config.yaml
translate: 0.06
targets: ["colour"]
activation: "relu"
fused_qkv: false
inner_norm: false
moe_every: 1
lr: 0.0019
beta1: 0.9
beta2: 0.999
eps: 1e-08
steps: 13000
Rows from block 5 of a small image classifier, named by matrix and row number. Rows with one number within an expert belong to one neuron, the router's apart. Each number is 500 + 40 x the weight over its row's rms, rounded and kept within 0 to 999. All counts start at 0. Numbers have three digits each. After the name is the row's rms in percent of the matrix's.
Before each expert's rows are labels from the 100 images, of 14976, where the router gives the expert most weight on average: "responds to" is what is common among them. Only what is clearly more common there than usual is listed. The data: drawn small creatures on textured ground.
# router: router (model.blocks.5.mlp.router.weight, 64x128), inputs 0-63
# up: expert up (model.blocks.5.mlp.up, 64x64x128), inputs 0-63
# down: expert down (model.blocks.5.mlp.down, 64x128x64, transposed), outputs 0-63

# expert 51
responds to: pink; white; spider
router.51 105:511503510567486443455512506522448519465565455486457497533456545515561517440448453456550502440476497573514468524533560516454490500467510566557515478576461492529536433465468531522562478424516518
up.0 074:492565509463505421530576502553559431574537467467519420458452519488493516494483531505418516538475483554461489532436510490511570501501550530510455461514575555452556626472495500534525466496495489
down.0 074:539517527516464531472461467474508542414515562544515516479487550517451498486511521503539489550543493500530475544509471421505432491529459469570459543528472456514478433471563477525492486497545505
up.1 067:433563492450530457542565513580542436574492446423534429499483479499528517514487559546436498525517500519459471492461490517479563492529575496482463454484570550446527611488526522500493519522480484
down.1 072:576516518533490558490440463492504567421533526527523555501450523515468496458484505503506513505512514479552443514549496416465404473521445509548446497546444459522438445489557508511477502454540552
up.2 060:491445468480499484477496541454502488506397430524487514478551450461530509562520487502464523539528493471474559519470460493509478503527466425447457552447551558502543525568582478514522513543506493
down.2 046:475521550495580548507473524479545438454481494396540473485485534550485512499507567550440524493462502451452504512542549515441552504520583416548510443522490543442492586508541483484493557471496524
up.3 073:471575608490486435469403482516530521468513418494512424458470561525573463442536557536487484495453483490531563512603529485430571537536501483505483529538551534496468525443499469475502502532503526
down.3 082:505480542543503524471482525469535544501550414492453491444454460517497473502537415490499516485464462520508451512567556449549455532472449513504507414497557510505432505519532546461487465424506567
up.4 130:440502512504552520523511486449471481512575495504539517474531479492505455471492488536488511492536531489460476460511501551548461440511468546419528393452610495500484486467522619457478512457528497
down.4 115:508539509442531525477558560500540527437464483518521516451518442548440471531528401499447524428389486498439486458494513501521507541486469522487414503427531502514507518507486531478417420497525504

# expert 32
responds to: green; large; butterfly
router.32 087:456521526478473509526528464574528463570502570510479467523518540516468526478524526430483542533465489494539451477459483550520484498500528552532494465526468429492521478495439484533503445491484425
up.0 015:533506526543470495536507499471420558461481539552529461501457479540466519487453508504527473474582537409504581493490459503494539440474480540494522548497441496620507464485451468544493603524531478
down.0 023:516481559555573506527548490485537466544506485464500476508407432521444551571467497517519561498542500437454516504533444488549570480541436492518581441521507501555526596501506541482449479428484498
up.1 011:492523422566512500528475510526467511476489491474451536493541506482497553544464544520505419486537559508535548583477475448475509427434464433485489500561446453546455499479491487484485571509470510
down.1 020:526535498509561478457502544482487526490435461486476538488423447460532531493480501559413427545543478513436475408557523495406503499459490515544506450532479491442531563529523522526545518458518519
up.2 032:497532506509474475550521518581518409540482512500469450522547525398537527474486597499488468551515522555535610556469495507484578494481547468517438490536487507506547558495483446528551525514411507
down.2 041:541511543546569510496422474439520503516519487471522456504450497544512436500491510592489468497464484413540471487582509381445523484510518467548537390576497548480437539476614542460482509412491563
up.3 023:471432431532503500483558550511480490501418515482418500435529501434510533586461492469532469499574510561437571505434525534498471507429415432446495516514498525562550509568505534527500525539497464
down.3 028:506417495526541416488448514552434506480446402384470504523445534548540537543432457507527451499540479480481523517566569479476505462486448460495476473514489481508496556539575532532507567478466492
up.4 016:549456455513548447359427520552539564498467505433535475508510546516535472509529488465564536524526488490463525532518536532459472529528437433480524523519510523541488456501482509498562498516503536
down.4 025:490485446540536511554499503457507493507525422520535567487505443422537566528436484480472558402486545541507523497542523512488531459510507549502495557562444504462505584435444450536482466491530536

# expert 30
responds to: red; large; butterfly
router.30 078:538484492545443520471469527467465540492506473540468541460538436508501472534475458525533456494460486468557563535493534449543444541536490458481486500470504466580452478474414525492508514522556546
up.0 111:525492481567469504532504536428446464445569453514486558470563454492538454471449442531481436457446491504495555538479536443531457515494488486471476454499536497545505457514453527457506550465489553
down.0 103:491474500585555487532522554468455481485555488499507565523553475500532495465515465470480488458429516472471453494512571536523455473515495545512483447474546499471481480564495531473481523485461541
up.1 105:523489485563468502535498538428443467451567461508479558470560454495541451471456445532480438460451487501491553544480534432533455515497482490472473449497537497550508455517448525460507547460495557
down.1 096:491478492574552491537523565472442479476554487504507557531546489502534499458514473456477487460423526473477457481510561540516445468517497543501490450467546492472490490559494524468486534489452533
up.2 109:520481484563474499532504539431447472446570461520473560469558450498537447473448445533482440458448477507496552545479536439530449514499485492476476450497538497542503457520451528459504543463487545
down.2 107:505478487571554492531522567468457469485552492501508555526559493496531493459514463464477483453437521466466460494512576548532455469508496558509481444482543492473490491569490525471483523483457532
up.3 108:522482481560470502537500545428449466449574462516476553469559449497538454470455446532482443461439490506493547544477536440537458521492486491481472451497540499545510453516460523462504540463494550
down.3 103:490471500564558479537529560469440475473551486497507552531560489484532500455518474472469486452421512474467465485518573534523455466516496555506484447474541494462499486564489528460477531484459538
up.4 099:520485485566467498536498541431445467450571457510480561475562458495544453476456450532486446464447485510489549545482537441530459514496482485476467454494542497540508454525459522457512543464491554
down.4 092:485474494575553477541525566475454468473563495502499562530562482487539494456522484470480490447420521463479465480517559542519449470525498552505490454470540505470499477569499517460480521492464515

# expert 47
responds to: blue; large; butterfly
router.47 079:513487477545466490477508516491494527470517476525464499519468500486556521461457445450544504455448462563529566531464586486464532508468491538552480506555497509545521471440451481541573508445479547
up.0 104:556480446568465533490521523433486522438438519520516542480504459467485555512480470439546440430506491451512596534474498440510506481492474548567482502537438527545563484464449460556527565482511577
down.0 098:593532529566533483531506511449426510537580513542525514497439457539458556503467470477488473491517533421482481479532500526501489407511477559507520432520447502517476514533493568551489543487499498
up.1 079:501457472536544589580528551493438485506388525509465543489529477515522532538462455469542425440462506454514522457449525477514460479432496560531490468527444504537506535560493480520491538452434538
down.1 077:586509496589526438528494496447437547527574529516505467523443493536501578482508480444528508506505510446509500505544522538491490413504475557518506418541436495508493481538463526547546528500483505
up.2 106:556476454577480533505520533435479509450440522510505544486496456479496562515474472442537437429501500435511590530475513439497502484485479541570495497538435532550545499483453462565530570467499582
down.2 096:601528522563524473527520512450441523544564503533521505499427452531477562494475485468506467496528512428485478500522516516491495394508471573508510434535453516512491514514489559550504538480493487
up.3 098:506469461513516583579529572546450476533436492543461544485515480534513508566419434534504428465436511496521497464453551496554469473439497538494493460528475483510498561597497531508505523436397495
down.3 099:540500483563525426471487468523496573527588535474493427556479544496530555462517482434556516507503512488523486512553554542499486507509483540538499441544467478483489447514450517520558497478454509
up.4 114:512457481546473545524527560446484484474477419536507551457518432506522506532470449489493455464420448444490569517504525449576488536509493536517456438513515562511512535528474473487489536434466582
down.4 123:554519470509563495526543500547502534527545578460526439537458559512454557492494482484505497455523514447509444485522522569487488412469509576514538442551435482443461522543471571517501509494468494

# expert 22
responds to: pink; spider; white
router.22 104:493483464560486453466509489526467529465569471474458509533462523528571508417452465455543522446488488572538471539532530494456511480490490570554507462580475499517533448457459544546566486416516537
up.0 066:484472492540553586521476566423501512485445473461521542491520428544504533521539475511490424444483509344451500470556477422525434480523514509510533412467479592459484554504517498492445556514486585
down.0 063:453474506504550510506582526497446453504431486454469506454454462573459499566527448446460498483483400503396495498466520490570497479479454538515445453444530544542515528525470559495513532527479480
up.1 038:440532502489470550466425449524558540504530480482518473526496471515478468524532531552464528572479465475465465532532494488491502510526523456453525496460557516481525499493486445419451509577504511
down.1 044:534551535515541514510523523463580503465459447452516482476475517564475472403504515568513479463402521415482462497515512451516482560522509534522494358561503525459485452488477566407466463490425532
up.2 092:451483477429553501461571505570544536549498533403486447501466520522463524532552444451532524516513445532431428528463533531509475530441440572492490431471556503484501501544524544495503439574471473
down.2 096:514526452556541496548504564543484481536514459476434542505530495443559454426496453506511418446426478560501497558460577491524454525457484537490450438492512524446519522509477505486490529517416533
up.3 089:442429478496573525515512505485477516529436479513507511549545497549490498575504463487533534491470482485511530422500539535549462528475450543443508402462506505511448508539487545483517500431440497
down.3 073:474439483546447487520525527476498533487453526464457473469580537464534536539504483457563476486459424493470482556504534449558428583479477487521459437521532488490524460524516483504497464549480499
up.4 104:455456462446565500473525500566525534511467534379471465540471540528497570537573458452542519467489482524459406526501532531482506515427474546515503439483505516466501488576516495521467448540511490
down.4 103:490522483546524489564518522568471469515484464495444563532538461482589486437511444475524443477430462558521493579452573479527464542447496500505460461521497523471483539516475475494521491519404504

# expert 44
responds to: white
router.44 106:497487460546490454477508513534456510455578472471477528507453533525563516430430475472538497438485482574533479508530548521444504496448513574539512474576478511541533450434467517526554467416490539
up.0 051:479504524511495444560483573479583454470516492523551435502462518504519527435551497474440518479426493461488464486511527502498538555520585529526440366488549554430524539520490501466462488435454525
down.0 058:502572561447526496488499423509461440550555512495517468512442546497508439438501566508442512486476559486529440523483507524496478458538528534533533433502551516510513502399479512456521513465445516
up.1 031:505462437533565566523521530523507497481449539516444480464581477494460506536528515578415448488515521411438513459494490520504526464552578429525536538504551463467471476543544533461440566495456524
down.1 034:579512471509534516551420508480518557488544470508448539509522478567487546499477449503426434511525532440584444553480505425473495509518453514500477416556465510454512515446522533473525523529543579
up.2 205:508515481496482501451484436543477540549562516471438516521511514441544480417493476460537463473511484568561458543489535496438464507463490536511559500571449444505460454440451486510516430525536498
down.2 251:479464492560461455498512526479541537449520493498495493461570464427564518452530504481486491504477484527492532595499484438538487570541512428551445503544511540437519461507514423494487496518502521
up.3 046:434459479510519485536541498507512441525475549481487548471556461431511499465469550506487487506491534512425541496453442483517480451522588455546499564481472478455497553487589496546427547514512479
down.3 041:522469438519487588476590492539504507489450525552563528526499508463463537448525507515536456461552495521513533465448453530523513451474491451521542457513484479525436487487461419513502545460534487
up.4 109:489511523500482547569549527484459480523508468551526555549497479498524478504477480487470508504400558520477545447458509475534526529515496528449450450461564518505518520484434468442522497425430473
down.4 129:490567501445485476534516528574521412550472503566499464484455561496492510476479568490461479500472527539501489491470521525418568471483478504488420511565508510434498588450493485561528460501429473

# expert 25
responds to: white; pink
router.25 105:499488475546485450481507515540456520445564456464447480533450523506578509437448465456550507431471488562518458525558536504445515483472511567558504469561480510537544450438464535552565480429503511
up.0 042:525502574445528486531536526505510483531433520549527486454510517559436500564495520548462537574479513496441441503472497512552498444526427510446482483430517495454472528552565569522481492518500453
down.0 039:477538497466481463485469500566496494523497472444462498471537586522535503529473596540462455501511529512463525455483468544521561508442532352436498576485523494547509492509510462532531555559482488
up.1 098:542493495526506484485492495410474503473479500493575495450492439538467470521513487548523503510571505420446570491502468478551511469574437516500529504420524552543539491470519514480512591495545538
down.1 095:463471508482537479476551569484523516481477466424507464436482503561485527559516470524468533482499472454436488492521473502501518522506532480500480496437564572499501522540556530501459517520531540
up.2 127:441459408453571468540604590544509494526475542437512455504539496467472562560491509500504505508500528479462476478440467522548470503455494494544489412461501495445495520625550536513504523527459470
down.2 115:472510510496523407514482500518512512519541514463548426567452553580525549471543530459498568511511503430468477478544538557486516513548534505535452450481529556490496466548509492489575521455480462
up.3 067:514571531473500545550512531498479395481486485498576513494505504535452466479484568593424468488452535461494479475502443471448540441545572519555488514508508523462513543460534529483462546487488517
down.3 072:474453537512525524490490478470453539501446436537449535511529525591496445561472498491516496521507463534471582524500553535532484527495441468425500545460566499559516475492563506449514503539508470
up.4 106:539527484484528543564564521498440435568504521537498514489498476522440505514439473544499426497504519500491489461437564545551488473474421553436506426490509504525474561491498564509518551481464490
down.4 106:468491494479591472491515531507471501483490506463552468506474523627500531540512493521461557493509515437454508409533477558505547492520521467452511511437560541491511503575560592528460508496539488

# expert 11
responds to: orange; large; butterfly
router.11 090:469476512464610484516495515429545525446477546413526476533533513502460492467515511479506553493483595463446465475577510505520479539539528512522466524409547538471460454474523497441472533491541506
up.0 128:485512532486561446559508559463526463429519587439539461465538543534495482457475542533469549535468521458438466490489461540483506526533524449564438491465548532459526494488570521498503526479519463
down.0 124:519484514539489439555500552513516457445507513459479448465500546544543474481478589514498469545485432452452530563471517461455505536525502444622427513559525548476585491512560496518530510519455494
up.1 043:567592541479439557474485447446511492483530445568545507470442482544417443464556514544504500463482465430506507452510466473488531503567509569510481482497519494524538511413448476483503497444544556
down.1 063:572486511557533599526479484417449521503539410522513530528460463553515480500463452489542439483505530450538519535565565451503455440496396597438523468570491546539446495459504529471513545462480575
up.2 135:484517527482559448561510564473528459425522591436533459460530545533502482453474546537462539527473522456438464491495461540478508521539534444553441489473541532446518501485570515488500530486516472
down.2 127:521493510542489435542493544508526466442510521464498440454501545540536491494476591523508475552494428454459532553482505453455508528524505444612427514545525538462582499508572506524527503514465494
up.3 042:436488461526555531453544550519490515532503509518444529440540462461471511517530437464515481518524451543496490512507501523535429483450441537478581500520494486514468473530488479522477464545525488
down.3 058:535447383529530524398486520502501544472439441462488491485519519425546504550476464498557473427488471543497555533518532536499485544444439511472494554544487554505502463515503487539483507551487527
up.4 138:484511522490551449561512561468524460421524588438539466461533547537503480455471551534462539531470525457439466483491460538475512525541530440560434495464545531451520498484572510486500527486518472
down.4 123:510498515534490437565491545504521446445505519459481441468493556536534482481474585519507479541491430455464538563473503450459514526520502441614423502551522538479579487510561499518520503525467499

# expert 1
responds to: white
router.1 104:507487481552476462476501495510470517471575472466460508526462537529573502439445458445540501428482498570513475532533539515462489484455494565552498475555473512524538456438443530539555502439506509
up.0 090:495519560507519510540442503418497477486501463468598480536516488524516477465530526519470450485475510401479486455554501470475531493582564518544474408477493573452474530489521467439476548445467576
down.0 090:538473452514491450493554529538502549548493500453483513532493515497508560504479444431570504472467494520502527530487571502498513531467476487518390485512481474532534490525412501534581482527489458
up.1 102:425533534487548451503447441522458477564518495469484505520541509442557432414557552519499489525578499529555435502496485516480467440508475494490554507498497450467459506450553475458508522508505481
down.1 114:443487500529475423506536555536542501498496495498457491490562508482571490462486491512505484511450461513489531552448560486557468582439479437522396515524559500485519510555508453490537470537478501
up.2 026:444536510400541538434489545448519550521499527504531518473516487474388484500510523583473505515509531405497442467482480483523484454480537481466513472446531505496463535532523501463450459494517483
down.2 039:471516520525449524533459492457485580506532431519465512534577512445600468481459438521522486557457519512581529504488540443540449589504535491452482471522550475540456502498456516427516444491506500
up.3 022:460513441503504455490540502518493486488471548410517491455565540482522542503560475507487507527490512456487497497451424476511501499500493438450534486482522506478427500593505590460520534564465524
down.3 029:460539550466488472506530511529559482433497538577521475487485481576486513517556564529501522445460464564397453418546515546528516513505586561527539535512498488463527515501468452561486478535468476
up.4 052:495482495471542519483505574506582466489442536510481487491510464503460554546482501501492528511480487414466524514539469461572381536485483450496460547513463509487437514618542473493468491483455479
down.4 042:429509443525459457547537559566484469503600565478517524470480494515515500467479531545423475534514554448456502402502443529535473462498584422518575450542494493440475505523491552518454527422507507

# expert 49
responds to: purple; butterfly
router.49 098:544490479551527447455469516482475522484643470450444474520435557530551465435444480541536495468567501547511503529565551513449536460488472495497541474534508522503457459476533557525523539584523532
up.0 163:534468467543506441470435513453461479459538417468459510498505488504551438465455475557518458493511483527532572555545541452485529522488477402440512533547534551520469523473524517475518547526469561
down.0 155:481484467531573506523444519501431459484449445498460541509523526535567452500472507556505445479484528518515563477499578520473522550439474464431488516521526557481460579521544497484501594482452542
up.1 103:595557480527507456441445463483467494483563476472506472535438548520511444448451505564528455434558530483554539520544551492421532475489489475475545512548486526508438495422485507496505558498502549
down.1 127:473500504544602540528485551465449468487450443515504572482528479566520469542452444526495476455433474443407509469491554564508475517450476517448483519471533549488491567540578521481487547466468526
up.2 015:510471513479500539443520567536484496504480534502545507431468479498451493495538524511465527514507457542437498573506452406567470493480490447543475529481462525475511467569584485508459516452470483
down.2 019:507383458517561516507510464486463520500443520417552497470409516525497501534561479410513487551499488471487470477512565526404530508527547481444514483422525517547488486495579531556539563512557453
up.3 138:533460461542521444477423519468460481456552408456451512503496498512553440469459479565521456488524484523537576542556548458469532508479469423430520525562510554527460520479532524482521546526463563
down.3 134:483475478535574508519446511492418466488455448488469537521539512531569457496463496557514458465479520514495555477510580524479509540439475460425489510518519552488455580511546498473499590500457540
up.4 153:536460462547517435481430521459463489455539417460455509499506495511556438462455483559517465483512490517529577548553545456480527522485481406438515531548522560517453522484533519480514547527464560
down.4 144:482482475514573502523450518509425457497460442504454522522527521530561449488463499554497453468483531516514558483507572530479516539441480474432482509518524547482446587506551500476493592492455553

# expert 37
responds to: grey
router.37 103:501472495563486456477479499510449507471571471459456498514449532511564501442416466459550490449487484562515467517536539487469509480469514568562515445568475509516533449439456508553582492442514535
up.0 136:489549570478479536543456485447555501484532435531540525552489511509499474486472524498440487474416520459526513467524517469468553530561604523530457412508508535464501498476469471436455475440449543
down.0 121:521572565504471474516482529481538450447521432487530470514472481518522451431480560549403517498416530489470509504522496473464594500568587439497431489510583538449527570469507453452453502514493530
up.1 151:490535561473489520552449476472550523482511453527548509586505526505507496508502526507468504456433534454541517444530510460466557506573588510524455417504488528473499489488479470452476473447450547
down.1 135:512569547507457479520489537487544460445531441495536481502484484487539464432495553540402520512427542511465524511503496469457596510572579420498425515502564532458542561454510447454464501504496526
up.2 213:511480488551504520502459465503446533470557532488469549543505512490542554475470502439546482445569521518560452528549521524440450431475456544558560493555425458521477454490497497540526538515544493
down.2 217:483490514550461464468534521482544536496545461531471503443507450485478506491515439451507518555452455536487524568491535456571459564510458498512445487506562502523496473523466500482519451483522486
up.3 112:468543547465503529465474441459512477497534455469539462464500520521517410444521511566506508526542475494504444519595500500517466532540487515443559491486565509495445468440495508387493522495554532
down.3 129:579533509562528484493486544441484531475589444496543457488439498517492517446493443482469502481466482464465457510563586460501482460530500545479502446525534581477455535504485522474478509469514578
up.4 151:474544548479487527546463495494562511491517430513540510558495522521525493492486497505450487473422512436543498464525509460464549525542597519517456399523479541454494502490468472463477477448431535
down.4 141:516554563481457471534493548493535451461533442501532478503502503497538469453490563543420521518428511505465525504481499460464594511566579418506405496502578530442558548466525442483480504497492533

# expert 63
responds to: white; jellyfish
router.63 102:513492489566480448469495515535462516471575476480455517534467527512561478443446450477560508437475488572494478523542552486458500496439514584521515476583485503524527446461451520533566465423511537
up.0 105:512575522466476474510532496549517395552530498491477428430450522509485428431481518567465501529561465551499505519441501512523532522481508546477553474538555491487538540435451499503521500474519499
down.0 107:476512521555510433554515516534457431454594444493513512523477478538535511425514482490416537474440554567534487522520511459480525475527552447544462496535507507420485509513517534495476509438466496
up.1 092:531522582533516562532506536502505449499452433537493498451442420540481476564495467561455443523435461414478557480571543465517495537503532467478496442545511557498458554536500478469463526454442555
down.1 094:491554534524522467528429476532475531449534508445535504559452535537535463414491592538484505454505555478543479429579481482449514475562594454534491502529449501442474488445547592496460545467466506
up.2 087:493554575529517530553453535519531463476431437500476526458493456505523490526511511554466454506442474406481573493586538461491504542512582435521501455534465554465471563523509443484453534447451547
down.2 086:487550540530524471534433465531505511455529497428538508548473539473555484366508595542481507442503536484540470465571496518479524483556559439537483488509439491449448461443541574496451554462475500
up.3 024:488475462472523459526555532501527430545499556504461390521460515515471530527486535529505506537540498513442405463433482498475526470458517530522471461502560529429512535556515481502473432569466474
down.3 028:491518526508415432543512384508491532496527502503582469592452554508540531517440513463533555518416542551503415501475544489515502504526500453536483535522410480485433562496521569491464461545457473
up.4 251:511584553491503515471506455490472415541558460521512458458443515506483437434473491548480490515529468528498455501530523524527507470510465585441551444520584508495467503432457552467502496463529509
down.4 242:455517523530513453504478562518516478460578443486505473517433496556518484468522459517423541489439510505498451488554546465470544479505552486476499453524547529441439545559534554480459469424497531

# expert 0
responds to: white; small; spider
router.0 107:494491466575479460473523496522469507449559463474469507530462532520566504433432467469537510418485486565509444517523542497470493489469510563547505482556473497533526435459440542548579470399490520
up.0 134:434421440518535461451492482537552554500458545427500442550501542520521541518576478456574567475524494474494490450545500565532412544454466501515545468480466499514477415540472509496532491492506500
down.0 158:497529536514533529596475572499465466474507489528532580505533482553480446468467496570441447454410493465516454432514536461516461483482529524486461450524466493450456554559528506470424508442436534
up.1 105:448454460505551514510580606542516516543405508489470498503497482533461554581544456479511535509468446484426457449495528537568434538458461542503497476487519520495442512627497504508495490500438464
down.1 095:519486498521499546576538563462450431473490537518512599444553463529445457514463481541437444431470495468476467497482488458531471440474502496506464527510469482499496547562535506498421538490504526
up.2 115:536527491558531560493523502468450450550467463531454540447485474535506472483453440499537426470502427470497480524530557492557423473470424558468562477544478517510426526468470479508487540490448546
down.2 118:492501555527475497493439526479533547456522438486521481543451520510525473493529464526461533516453505466508495527596548405479520507527558470477455488511539559457448526571538486430457461490470535
up.3 149:517533534543568539499477461452457450547520449520514479467481480532507456472456446518524443500499471464500473463552562519536459468519450593450564390506529541527397501447464526454508532440479558
down.3 156:525523589484471508468466523477563537486558442483530450499423526528443455486541461482472568535460472486471470513569524453499535526572505524461505460494558522478452510522483499466470429485541532
up.4 035:477454463507497476572540577518531459502428513530490544461600463476478558575505523530487469537512502513497555480421447468568470555459575489541504511454459494494506534615523513497487501490460446
down.4 030:522518482513540588459483503484476552435475522501498573547566500499479481483523479484544461409537506447495493553523584506437429453488443566480513432480494408483461433531478536491461531470538523

# expert 24
responds to: white
router.24 108:509470476548493465485500481535473512466552460483478501518449555523587494414439462476531498431493476572507475508523539535464503491482500575538500474553479503527552446474471538535564489418492538
up.0 072:548516471545435497464494460496492481474502505494474526483511507446556479438504524481523469470548461566520555568476490465468534504476483476538504550558473488519568457429437450527518532535554535
down.0 080:482481493535471467511537563530557445471510448483448501436542483472535494471524474479457487538463452546475552581468508483529491586474486478547445505549555518465530496539487473493500481527481523
up.1 090:518548534497497530477504489479465468528589446513493474414449470521492437451452453591450479517477430511497461506529512503528496478532469574431568468521573515494451516460474577476460496471527541
down.1 096:487548552492523464531517512528530525481517538510539461472509547543451463422512522477501565557454481486460384490512503525534446528510481527526432465454557495462488484501480538474495417500462446
up.2 121:407477524467468437469511524565571546488544478515456495511505484492527543469580476464501555558462485552494450533516503493523490572485539457562453541515536498452494483545538466480491428507499433
down.2 111:442498526557475416517532528530551490469565505448491426401478447511518513422541528550473480556522443465473478541563480431526476537511526461558543488555528529452450522544525506501465500471498478
up.3 100:521535519455544570464473463426515524535506482497522461410489495505454425485497479580486489494523442455476501447545510504575464528521440557430599450463535520507461456454474545432443502451527574
down.3 095:471555538496492471500521480514526504518545492535530451466482511548447474439530477477518560592471469505476447480536500537576488536525468591516500460454556492507469497513445562469538432496495466
up.4 083:480528481450445482532528493528565466481518621504536508488558517456492521446513548531497507501521524533540496476451452471506528533518584496582487521552451453459578489466487480486510479447508493
down.4 069:462455460550552447514574587576506478476529463445418498460492478532528575530513467482484499478440494524456502528500529499494498523385492442535492469502512515452505547618525508575464515527457488

# expert 60
responds to: white; spider
router.60 108:505501472546464443493506484509456519465554466473465500514465520513586491444426466473529512438482475572537483516531552510468494475462487574552513476572474512533545449463469546552559483410492535
up.0 068:526478470491555521499478560478486503480403458477553494542474464545516535567543489512469511454484485464474574475561509470478590518521508456469430511479539596506498554560530536478471528490476552
down.0 061:542507472514499469559510526525487425505438474527514505506522445438580557499444559532447439475501536523482572470458491500452563490493528453532473498510476541473551556502489470566519609491461517
up.1 027:542565568424516548530511545472549492470466527501575489435474511539439468479479509527428474489490515429472494407478483478511515456534577440512459473472517520444467544524568494541450496518470549
down.1 023:578555533498482516503493489409537478529420472520539485515458465476497555491515523468445472469465511430505539513500544425570524447544458441499452512431408572483549519478537460519514581498483511
up.2 062:464488521488533502560472565494512498454487503506529567534573532564512513518503488520473504502440530463489507457492481504507499528556586432502462459474507510478504501572538490484458481495463490
down.2 054:537470501564453523519538514492444438531498492524426525526469432427491530491517486461459451510483473585498506606518513496497497443503443531515518513535488442556517538475479492555523566524488466
up.3 071:494463506500542482530522575490474485460507443476539495566478488562487529546519453451475581494393480482455512500571540484499536485544506504494429455456552555510518512556471581480483501466465508
down.3 075:484458498530434447580557520520509402494464480494507476486487383469535539527472535548418488571507514499481560554483428481493560482531582467522486526512496547476555566522472504543512535528485466
up.4 101:559476496487547476501499554493446539460478503532531506548453516610457538549517468456544578464483495498465518482523516532462573484502482501478413523445518531559542465547505583543550498474517503
down.4 125:489469436510475540559591538536459418543450500527472536479519435463489567552483518500455463492528499564458514471426483500501534455472481498489491490510468504501542584498533493565492569521481471

# expert 38
responds to: yellow; orange
router.38 086:540502459567456445500510504573470518467601514511436471517431537507514482459474526506514489473528462580527467516520474496463511476456503500501531530591482472518566460524485513547514481497475486
up.0 035:465519555498512545511550507427567469444442465487513484410526417477458494490516506532473493501496436420447518535461444446527480513533553438542469472489517525431506515456495452502427477484486541
down.0 038:540503484512559498524464448517535495541529553543522478505479552530490521456562494494519492548421518531574424437553520531490524509483513539532533489610464456531512458492450508476495420475491512
up.1 137:512483499450463534500462466586469542538541526549440486541488566513521470514476488506528500566550497561541428499467502531512445468438471513488528560534453446515481465537521512466517400536480439
down.1 137:496517555544472548532468460453452480518519468573497536470536461505542451451458467512502448530452471524568535486464527463556412509537483532470521480568488491507452495450455443449538483436455507
up.2 110:469548504513379451508492467579517460470566493535467493502495494435540480439480543506485483540490513569543537531462475463472518512476587447543499560565470479465525491468448482505522472488463470
down.2 112:421503517509419517554502517525510430495475442498418513457558486392566475492453501508468457550496479566499536530451501517530504569486498471537454515569518503520518519459460427460509489516465468
up.3 116:528499507478468543527443463579448531524559526549439502555464555522512465515455515536530478538526527549556454485489491529482467450433477514453541562545434442528498475555517535492528452515472444
down.3 127:487499525512481563529478447447452473555536471575495546450554468502520444463450439507521458534480481524554520514478555501571419520514452539445525451517514487522436480443472435443553483445471488
up.4 094:507568543471423503441476473541546539504539442530476470481471522441505481471516500521472455531464454524533520575496474452449563535484606422524475544555477487462528495467444414517471415561466497
down.4 091:484483542552454485562463479462472423526487418525460536484507427470563470490447492510456435551457529515512567552486510472533482534520485488494482498565488527540554529468462486462543519463454517